config.yaml
model: "encoder-decoder image transcriber"
dataset: "seven-segment displays showing three digits"
train_examples: 195000
image_size: 48
crop_scale_min: 1
horizontal_flip: false
color_jitter: 0.1
tokenizer: "char"
vocab_size: 15
encoder_arch: "gmlp"
encoder_norm: "rmsnorm"
encoder_mlp_ratio: 6
encoder_patch_size: [8, 8]
encoder_conv_stem: false
encoder_layers: 12
encoder_width: 256
fusion: "prefix"
decoder_width: 128
decoder_layers: 10
decoder_norm: "layernorm"
decoder_norm_position: "pre"
decoder_activation: "gelu"
decoder_mlp_ratio: 3
decoder_head_dim: 32
decoder_fused_qkv: false
decoder_bias: "all"
decoder_qk_norm: false
decoder_parallel_block: false
decoder_inner_norm: true
decoder_drop_path: 0.05
decoder_positions: "learned"
decoder_prefix_bidirectional: true
decoder_connector: "linear"
decoder_tie_embeddings: true
residual_init: "zero_last"
optimizer: "adamw"
lr: 0.00076
beta1: 0.8
beta2: 0.999
eps: 1e-06
grad_clip: 1.0
steps: 11900
batch_size: 384
epochs: 23.4
lr_schedule: "cosine"
final_lr_fraction: 0.1
warmup_steps: 1190
weight_decay: 0.2
Rows from block 2 of the image encoder of a small encoder-decoder image transcriber, named by matrix and row number. Rows with one number belong to one neuron. Each number is 128 + 24 x the weight over its row's rms, rounded and kept within 0 to 255. All counts start at 0.
After each neuron's rows are labels from the 100 images, of 14848, where the neuron reaches its largest size: "peak on" is the class under the peak; "responds to" is what is common among them. Only what is clearly more common there than usual is listed. The data: seven-segment displays showing three digits.
# u: gMLP up (value half) (encoder.blocks.2.mixer.u.weight, 768x256), inputs 0-85
# v: gMLP up (gate half) (encoder.blocks.2.mixer.v.weight, 768x256), inputs 0-85
# out: gMLP down (encoder.blocks.2.mixer.out.weight, 256x768, transposed), outputs 0-85

u.743 [148 116 170 168 126 119  86 112 157 129  58  93 120 144 122 110 138 138 118 141 145 140 113 106 119 104 136 162 145  83 150 113 136 130 103 157 148 116 137 152 158 140 167 123 114 152 104  95  84 132 126 110 145 130 103 149 177 133 104 124 149 103 133 148 123 144 125 169 121 129 123 130 161 128 103 141 162 165 166 131 113 147 115 148 159 124]
v.743 [128 110 132 133  93 120 140 150 140 163 109 130 114  83 120 183 142 161 161 120 144 133 119 126 120 134 126 153 136 147  96 105 123  75 130 144 122 126  92 122 118 143 116  86 123 137 136 145 124 154 127 132  95 115 121  73 122 110 125 136 102  70 125 135 154  99 157 158 151 124  94 129 135 103 129 137 131 111 135 114 162 112 123 119 103 131]
out.743 [112 128 118 162 131 130  94 143 129 126 115 131 129 168 181 133  99 140 129 127 157 118 146  89 126 129 164  89 124 118 143 141 155 168 131  88 122 170 126 125 130  95 141  97  82 111 105 133 141 132 127 153 157 151  80 146 171  67 137 136 143 156  72 120 108 158 131 137 115 124 127  98 205 165 122 104 139 118 125 181 113 111 154 184 121 144]
peak on: surround
responds to: dark on pale

u.755 [113 115 152 113  86 135  92 135 131 127 126 144 111  70  95 114 132 124  80 178 134 125 133 104 116  95 105 140  81 131 176 113 109 169 153 103 161 148 113 133 115  87 137 122 140 122 138 137 125 106 176 112 154 132 115 194 129  88  58 132 182 112 152 114 139 132 120 127 109 133 139 116 120 161 152 111 158 158 138 113 159 122 101 112 121  80]
v.755 [138 136 153 166  92 141 121 164 175 152 131  94  95 149 155 117 131 131 135 146 119 119 146  87 113  92 105 115 130 127 122 127 148 153 161  75 145 151 123 114 140 170 145 120 127 154 127 134 108  86 140 132 116 145  93 113 156 146 140 126 134 133 122 130 124 142 118 110 121  96 125 158 117 118 147 136 110 150 131  90 107 149  76 106 100 118]
out.755 [153 151 149 144 122 128 143 152 105 115 174 115 117 160 150 151 122 101 121  78 169  92 106 126 123 155 147 137 127  86 137 138 132 179  63 133 116 143  73 111 151 116 120 117  94 129  85 135 131 158 151 119 137 115 141  93 108 112 170 171 110 170 129 163 113 159 156 103 106 166 130 147 120 145 121 141 116 127 121 113  88 169 126 163 133 156]
peak on: screen
responds to: green glow

u.310 [109 135 140 150 165 123 129 138 119 102 103 179 138 124 104 119  75 130 128 135  92 161 139 138 125 128 100 114 102 153 111 158 152 148 131 114 149 122 139 120 115 113 119 139 148 115 145 167 166 101 132 141 136 135  89 106 181 128 114 145 146 199 120 112 118 139 175 111 112 138 158 116 154 114 124 154 131 178 122 168 134 151 150 138 133 136]
v.310 [138 145 146 102  99 108 104 188  90 133 134 150 145 193 141 178 141 165 113 128 146 118 151 128 114 142 122  63 134 162 116 142 174 142 112 107 109 108 101  98 108 145 127 132 119 135 101 115  84 123 144 136 139 103  82 119 120 128 147 149 133  69  93 112 135  95 137 163 113 139 164 115 156 176 117 133 127 108 116 127 123 145 127 102 137 142]
out.310 [130 167 126 193 115 102 121 120 160 141 139 171 130  97 155 106 111 127 115 146 138 101 111  96 125 105 116  86 153 130  81 116 161 125 119 139 125  92 118 152  99 169 151 113 179 127 140 157 108 128 149 128 152 150 128 133 149  96 135 125 127 183 145 119 153 132 159 108 119 149 100 105 130 129 125 126 153 142 152 146 111  91 116 154 138 127]
peak on: screen
responds to: dark on pale

u.471 [147 114 150 119 136 109 128 133 160  94 136 170 128 127 133 144 110 121 133 140 162 175 160 118 121  87 159 141  81 126 150 130 153 151 127 113 146 100 101 124 116 127 156 135 126 110 135 117 125 144 100 109 132 123 119 105 149  96  68 125 145 103 112 115 118  74 114 104 106 136 148 146 154 172  77 144 111 137 122 120 114 158  83 111 108 125]
v.471 [163  72 166 118 141 116 130 118  86 136 124 106 124 149 134 140 106 117 125 106 142  77 129 118 129 138  92 129 115 138 121 125 107 194 137  98 167 133 119 122  76  71 143 110 133 123 106 144 158 168 166 109 184 140 130 122 130 157 109 135 100 143 105 130 143 116 147 150 110 112 104 103 133 124 146 141 124 110 123 129 106 141 108 150 147 150]
out.471 [130 121 121 123 127 134 127 158 103 130 164  99 120 148 131 124 163 172 124 139 125 118 130 144 157 100 130 121 178 148 128 134  67 123 146 113 137 147 147 143 133 126 105 159 162 105 129 140 144  94 139 130 118 118 156 126  99 145 120 131  95 125 116 163 150 131 128  94 110 171 156 157 108 147 135  84  96 112 119 105 141 102  72 100 140 138]
peak on: surround
responds to: dark on pale

u.109 [119  96 157 148 138 156 122 157 118  99 101 166 151 108  69 124 126 160  93 193 117 129 112 122 161 105  78 190 102 136 156 140 157 138 117 121 141  95 114 132  84 131 118 132 144 177 119 146 154 144 144 103 141 100 114 169 122 118 118 170 131 144 100 142 164 119 129 134  98 146 155 149 118 160 106 133 132 132 131 157 105 153 115 177 177 123]
v.109 [124 114 136 149 106  94 156 104 114 103 107 138 194 137 143 121 109 125 160 128 147  96 107 161 118 124 132 132 116 138 113 143 115 149  74 143 107 157 142  87 160 105  60 184 146 137 103 125  61  97 128  74 124 187 132 116 137 143 150 135 147  93  99 108 135 111 154 159 126 120  90 116 147 153 129 117 107 142 120 101 105 149 129 102 129 130]
out.109 [ 98  99 134 134 154 189  97 154 140 142 134  61 119 123 106 101 137 162 121 119  86 123 166 107 126  95 137 110 134 157 163 145  93 128 107  99 107 136 134 172 139 174 159 145 172 101 118 155 115 142 142 154 173 109 147 120  87 154 135 157 108 103 136 137 129 165 151 108 125 142 143 156 142 120 129 117 155  91 132 137 161 144 131 111 142 138]
peak on: screen
responds to: dark on pale

u.520 [124 150 188 119 129 156 127 101 116 128 113 147 146 115 126 151 111 144 120 130 111 134 112 114  97 127 102 136 121 172 132  98 126 135 124 121 142 129 141 147 116  78 122 133 127  73 144 108 110 163 103 131 139 138  78 128 149  99 169 118 121 117 124 149 166 157 105 147 164  96 193  82 152 110 114  72 117 159 112 111 129  86 114 129 115  79]
v.520 [144 110 130 113 145 137 151 140 156 105 123 108  99 113 106  86 134 123 141 130 129 132 191 132 148 167 103 143 142 112 100 113 130 111  81 142  86  73 110  93 111  95 132 131 121 131 129 131 167 166 140 133 122 139 140 108 122 157 136 101 136 167 166 128 143 119 142 110  93 166 105 141  92 119 145 151 110 172 134 152 175 100 142 137 183  96]
out.520 [124 145 151 107 127  84 127  83 127 118  99 127 107  86 132 141 136 122 132  97 120 130 101 146  86 142  78 160 118 103 152  93 149  80  91 167 138 152 160  98  98 108 121 116 122 149 129 116 145  86 115 124 145 124 143  93 134 197 162 112 126 110 150 169 127 132 136 125 135 135 146 118 116 112 157 137 103 194  95  83 131 102 127 111 168 125]
peak on: surround
responds to: white glow

u.83 [143 136 128 131 144 178  91 177 115  94 113 117 139 143  96 136 144 173 121 139 121 136 180 150 150 108  95 116 111 136 160 108 135 178 153 160  98 147 127 175 138 111 101 125 152 105 126 101 160 133 125 177 186  95 129 151 165 120 107 120 133 190 132 162  82 128 130 129 160  99 136 147 105 142  96  98 104 135 143 112 101 132 127 150 166 169]
v.83 [101 130 153 156 123 150 171 162 106 113 120 134 150 126 114 151 132  92 111 127 107 156 149 146 138  80 135 136 136 126 143 131  60 133 101 138 166 158 114 127 150 114 137 132 115 136 145 148 128 116 134 124 121 142 141 111  80 129 164  91 128 103  84 121 121 159  92 138 165 136 127 114 137 113 134  84 113 151 102 133 114 173 103 122  92 132]
out.83 [126 119 127 122 100 127 129 107 141 133 131 124 141 118 125  88 131 141 125 119 136 104 139 133 117 119  83 127 116 138 110 107 112 151  81 154 187 126 163 106 123 114 121 146 133  97 121 122 120 124 145 130  89 136  99 173 108 105 139 110 113 108 181  96 172 122 105 172 123 126 119 126  69 138 194 129 142  87 140 106  94 130 115 122 137 135]
peak on: screen
responds to: white glow

u.218 [119 158 103 110 136 164 111 124 140 118 147 134 120 162 105 119 105 121 164 135 116 142 122 127 145  98  98  91  95 124 156 139 119 167  92 125 170 152  69 134 146 169 144 152 141 122 131 161 137 126  99 111 111 179 100 135 143  93 113 111 118 110  99 126 131 117 121 136 151 139 101 139 154 140  91 140 138 105 129 134 111 161 104 101 134 121]
v.218 [ 99  99 126 128 146  95  93 108 103 143 100 142 108 149 117 133 140 103 168 100 131  99 113 122  89 103 118 165 149 145 109 161 133 100 146 129 125 142 148 154  85 134 114 147 149 125 128 143 115 157 112 172 143 130 143  92 116 179 140  65 107 190 146 142 168 135 113  86 115 118 124 183 117 119 110 134 104 102  97 122 138 128 136 105 132 136]
out.218 [110 127 168 141 111 108 102 122 144  82 108 130 152 130 139  97 124 149  96 133 145 130 125 141  91 125 140 129 144 109 143 121  91 131 132 110 157 136  72 165 122 173 110  91 120 145 121 148 128 117  85 138  61 139  95  72 125 148 104 139 107  86 110 135 107 120  76 129 139 115 148 102 126 113 140 109 140 150 126 138 112 130 117 148 173  93]
peak on: screen
responds to: green glow

u.5 [118 121 113 151 144 115 139 145 114 114  83 173 150 178 100  96  64 127 100 150  94 145 101 155 111 113  95 113 112 124  94 138 141 116 177 131 183 102 120 147  79 103 145 156 144 154 109 141 128 100  89 155 114 104 159 111 128 123 107 140 129 121 112 142 125 120 118 139 122 145 103 101 152 185 100 105 113 114 109 128 118 100 173 135  97 116]
v.5 [117 143 129 155 107 140 145 140 137 114  94 102  97 113 101  57 156 105 120 100 106 161 117 131 114  98 164 139 126  92 102 113 111 122 137 149  96  93 153 155 154  95 143 176 146 104 152  80 153 115 117 135 136 117 176 126 142 126 171 108 159 149 148 131  99 123 117 135  89 153 118 138 140 150 156 104 160 123 128 122 138  84 152 143 133  62]
out.5 [139  87 138 162 136 127 134 178 108 145  79 130 150  94 162 130 118 123 181 101 129 101 185  89  78 150 146 143 111 141 154 130 133 145 170 149 101 182 129  93  91 114 180 145 114 126  87 173 156 134 134 177 105 119 145 149 139 147 110 145 134 113 122 121 119 129 107 132 136 122 125 158 163 181 172 123 154 121 115 126 122 114 131 139 148 106]
peak on: surround
responds to: dark on pale

u.215 [103 145 118 128 135 144 124 129 128 146 169 128 134 133 141 155 125  90 147 116 132 154 117 103 115 146 131 100  97 106 121 141 119 139 140 127 113 116 130 160 153 138 132 151 136 109 142 136 131 119 142 116 156 128 122 116 113 125 114 135 107 124 118 146 146 122 100 139 141  94 108 143 136 102 136 130 156 119 130 168 136 155 101 154 190  88]
v.215 [ 97 126  99 141  80 114 141 133  77 185 154 136 129 107 172 129 122 103 103 109 119 127 148 124  87  99 110 149 118 163  80 162  72 121 115 137 127 120 132 138 116  87 174 125 141 141 106 141 176 136 117 127 164 103 142 132 132 112 146 163 148  88 120 131 113 117 143 123 116 176  87 145 130 117 149  76 129 130 148 108 124 119 139 102 123 139]
out.215 [150 169 151 112 104 128 147  89 169 108 135  95  69  77 109 126  90 153 141 150 134 158 113 117 162 162 169 165 166  96 147 106  94 102 123 108 106 128 115 118 117 158 160 163 129 153 169 114  72 135 126  98 142  99 153 141 107 149 168 122 122  82 130 156 137 113 132 111 155 144 129 118 115 130 133 152 173 159 127  73 129 161 140  82 139 122]
peak on: surround
responds to: white glow

u.434 [151 112 125 144 135 102 124 142 149 146 160 122  92 177 110  90 124 131 148 172 126 117 118 168 115 102 136 128  88 110 162 141 136 130 117 101 155 102  94 150 139 109 117 150 114 135 118 122 119 124 115 136 130 118  80  97 128 155  90 141  97 138  93 116 129 123 148 130 127 107 119 171 139 151 151 129 103 181 131 109 136 174 123  99 169 121]
v.434 [152 130 158  96 113 130 116 115 132 111  91 139 137 152 104 134  91 137 103 129 137 152  87 103 119  88  75 161 130 158 157 101  99  98 119 112 157 104 137 119 110 201 143 138 154 112 143  76 137 108 120 109 103 124 122 104 142 123 120 133 138 132 119  92 132 121 138 149 133 107  83 144  87 123 131 106 128  79 117 137  79 136 150 131 134 103]
out.434 [117 120 135 141 142 150 134 163 159 110 122 127  89 133 146  91 126  69 125 118 124 163 147  90 124 138 133 149 120 121 134 146 140 153 142 115 108 128 123 131 123  84 132 118 143 139 134 125 131 149 164 160 138 117 105 143 135 127 110 133 117 151  54 118  80 153 146 102 137 140 133 111 115 113 103 143 150 154  91 186  99 130 126 148  77 146]
peak on: screen
responds to: white glow

u.458 [140 114 124 104 110 118 114 180 135 145 131 126 121 126 100 160 146 149 135 127 132 117 154  72 116 159 109 107 135 155 153 127 182 139 122 112  77 133 122 158 112 167 103 110 132 164 130 152 112 148 133 148 159 165 123 159 133  92 136 166 137 177 110 150 152 130 125 110 118 113 131 154 164 133 108 163 112 161 135 117 172 138 124 174 148  94]
v.458 [163 137 198  90 137 105 134 137 137 108 149 138 141 105  91 133 107 177 104 125  95 107 122 118 137 107 132 195 161 114 123 135 146 133  54 105 160  92 108 139 166 112 131 141 121  94 139 129 142 130 128 109 147 149 105 146 112 157 114  97 180 119 122 131 145 156 133 142 162 157 110 149 154  95  96 138 136 123 100 101  88 154  92  83 149 131]
out.458 [140 120 133 128 119 123 167  92 168 140  91 130 159 122 101 113 119 121 141 159 116 119 146 140 116 154 109 152 127 167  93 140  89 122 119 144 146 136 157 142 146 140  96 177 118 115  93 148 158 129 107 104  63 132 142 124 132 144 137 107 146  71 146  99 125 117 110 127 106  90 156  96 121 132 165 128 136  97 163 125 114 152 154 125 149 145]
peak on: screen
responds to: white glow; amber glow

u.210 [122 133 151  97  97 135 101 152 120  83 111 127 149 132 110 133 121 124 103 128 114 133 136 144 124 133 108  88 115  78 118 129 152 140  84  99 100 153 112 139 122 144 173  71 107 147 121 186 144 110 132 142 155 174 119 115 155 120 120 100 133 140 168 170 171 141 151 122 147  96 106 140 111 141 130 130 151 180 112 110 161 151 103 110 117 180]
v.210 [121 131 137 143 118 176 145  85  86 116 155 140  97 121 134 137 118 168 121 134 132  79  85 143 147 101 111 121 103  89 120 136 116 154 139 118 143 116 128 113 131 128 147 126 151 123 159 122 151 154  90  88 137 181 121 159 153 129 108 122 137 144 141 103 120 138 136 109 126 114 133 160 153 136 117 134 159 105 121 139 134 154  93 104 127 133]
out.210 [128 114 101 107 119 108 132 115 144 147 148  94 140 110 143 145 123 102 175  80 103  55 134  85 119 134 104 104 118 128 155 157 115 129 114 156 141 118 127 109 117 107 142 132 139 120  93 139 143 168 172 148 154 139 148 158  86 174 144 114 105 162 120 109 140 157 127 144  81 100 109 145 140 184 162 131 124  95 158 108 112 161 159 158 104 133]
peak on: screen
responds to: green glow

u.234 [ 98 154 149 117 136 153 121 119  68 134 133 124 133 108 146 103 124 116 106 161 118 139 141 114 126 104  70 116  87 123 118  92 145 171  81 110 131  92 109 105 134 146 139 123 156  96  99 153 150 157 123 177 154 143  90 112 134 129 140 168 115 158  76 148 130  71 137 134 111 108 107 139  99 104 148 122 135 151 110 142 110 136  84 111 145 119]
v.234 [ 98 131  93 139 133 164 135 135 133 141  91 131 118 132  72 118 145 131 146 130 187 121  99 146 103 109 113 100 151 132  96 164 114 118 154 134 158 132 163 107 131 114  96 142 173 134 105 105  94 120 146 143 111 144 123 106  82 118 174  99 129 151 114 133 132 110 104 130  89 119 134 148 184 148 143 118  88 112 149 157 184 103 100 117 117 156]
out.234 [105 118 127 138 134 137 115 114 161 109 122 105 146 137 134 108 120 157 103 150 113 124 125 124 122 102 167 128  90 149 138 120 155 117 122 124 125 175 151 169 147 174 103 119 108 120 112 141  93 115 130 148 148 151 144 142 139 118 131 124 126 109 113  99 126 106 131 135 140 115 141  98 129 124 159 113 119 127 126 140 114 123  96 148 147 111]
peak on: screen
responds to: white glow

u.246 [143 143 161 143 116  83 133 184  62 149 118 140 158 139 112 156  88 119 103  84 135 121 106 144 126 163 142 116 135 155 161 128 122 124 152  93 146 126  77 151 100 120 116 160 120 142 102 172 123 148 156 110 155 138 135 114 114 177 147 132 140  87 121 166  90 124 164 150 159  98 111 116 166 152 134  93 120 143 122 145  88 119 118 153  97 119]
v.246 [152 127 119 117 135 136  97 118 155 148 161 128 128 147 147 109 128 107 113 110 107 118 102 139 184 118 141 121  65 139 101 129 168 127 139 109 142 107  97 135 135 128 135 127  97  96 134  98 142 104 122 112 154 180 135 136 144 128 134 161 113 137 117 108 110  96 160  75 149 106 126 114 175 149 122 181 119 146 138 150 134 153 147 118 155 140]
out.246 [108  80 138  92 114 175  97 131 159 106 169 145  87 143 158 124 167 141 120 112 112 114 138 100 158 142 146 144 162 129 164 149  73 134 123  62 100 140 105 130 207 146 140  92 137 101 122 141 125 145 156 133  85 134 110 122 149 114 131 138 128 148 113 152 109 162 151 102 121 114 172 152 152 144 130 130 165  91 124 154 141 176 121 112 100 187]
peak on: screen
responds to: white glow

u.571 [144 142 156 150 102 123 112 152 141 122 135 165 128 130 129 109  88 136 158 151 115 146 133 132 113 106 100 111 114 123 117 128 142 114  99 134 132 137  91 177 107 160 131 153 149 140 174 132 128 138 105 135 151 136  88 122 160 116  98  81 129 166 139 173 114  88 130 141  82 140 122 100 170 100 122  99 145 151 151 130 117 116 126  96 155 106]
v.571 [119 149 116 141 176  86 140 126 174 134  99 135 128 139 124  80 111 154 138  94  84 113 131 135 180 128 126  76 191  92 138 142 178 141 102 127 114 122 112 162 102 153 119 130 103 160 165 103 134 128 162 161 175 139 119 119 122 162  97 123 146 157 183 136 126 135  99  84  88 103 121 108 123 142 145 104 113 151 128 101 143 138 165 103 120 138]
out.571 [110 154 161 169 142  88 177  86 160 109 139 104 165 141  78  91 172 114 119 138  99 165 127 159 159 104 105 123 148 129 100  96 143 102 143 150 152  85 148 128 165 149 127 126 136 158 163 101 127 131 106 120 142 152  97  88 135 152 124  90 140 129 144 157 143 102 153 101 104 111 111 168  93  86 116 129 118 145 159 135 150  98 157 110 137 105]
peak on: surround
responds to: third digit: 3

u.712 [136 130 130 104 140  90  83  79 133 136 108 128 192 139 135 148 128 101 118 177 130 162 137 114  87 122 139 129 139 148 102 148 151 140 106 144 157 134 115 130 135 116 136 114 108 181 115  93  88 119 104 156 118 135 122 111  90 148 124 128 151 148 119 154 149  95  77 142 120 109 136 110 177 135 114 108  90 206 111 154 130 164 136 103 169 105]
v.712 [113 133 101 126 106  91 106 123 124 130 132  95 115 134  97 128 133 115 135 131  92 148 127 138 143 151 143 110 141 114 149 131  79  96  92  77 123 137 101 130  94 145 118 135 111 107 118 111 172  94  90 102 147 134 125 165 130 152 104 172 155 161  75 130 110 158 140 153 117 116 109 120 131 149 131 141 116 129 102 144 115 140 164 137 160 127]
out.712 [162 128 122 134 133 140 129 154 162  90 138 155 130  88  97 112  84 134 154 154 170 120 121 123 143 170 124 139 127 126 141 113 138 116 127  97 125  87 124  79  84 143 144  87 147 145 112 130 153 126 161 108 111 124 107 161 131 104 122 179 133 143 124 114 186 103 144 137 106 100 101 109 137 163 137 158 152 111 131 144 114 140 181 150 131  76]
peak on: screen
responds to: red glow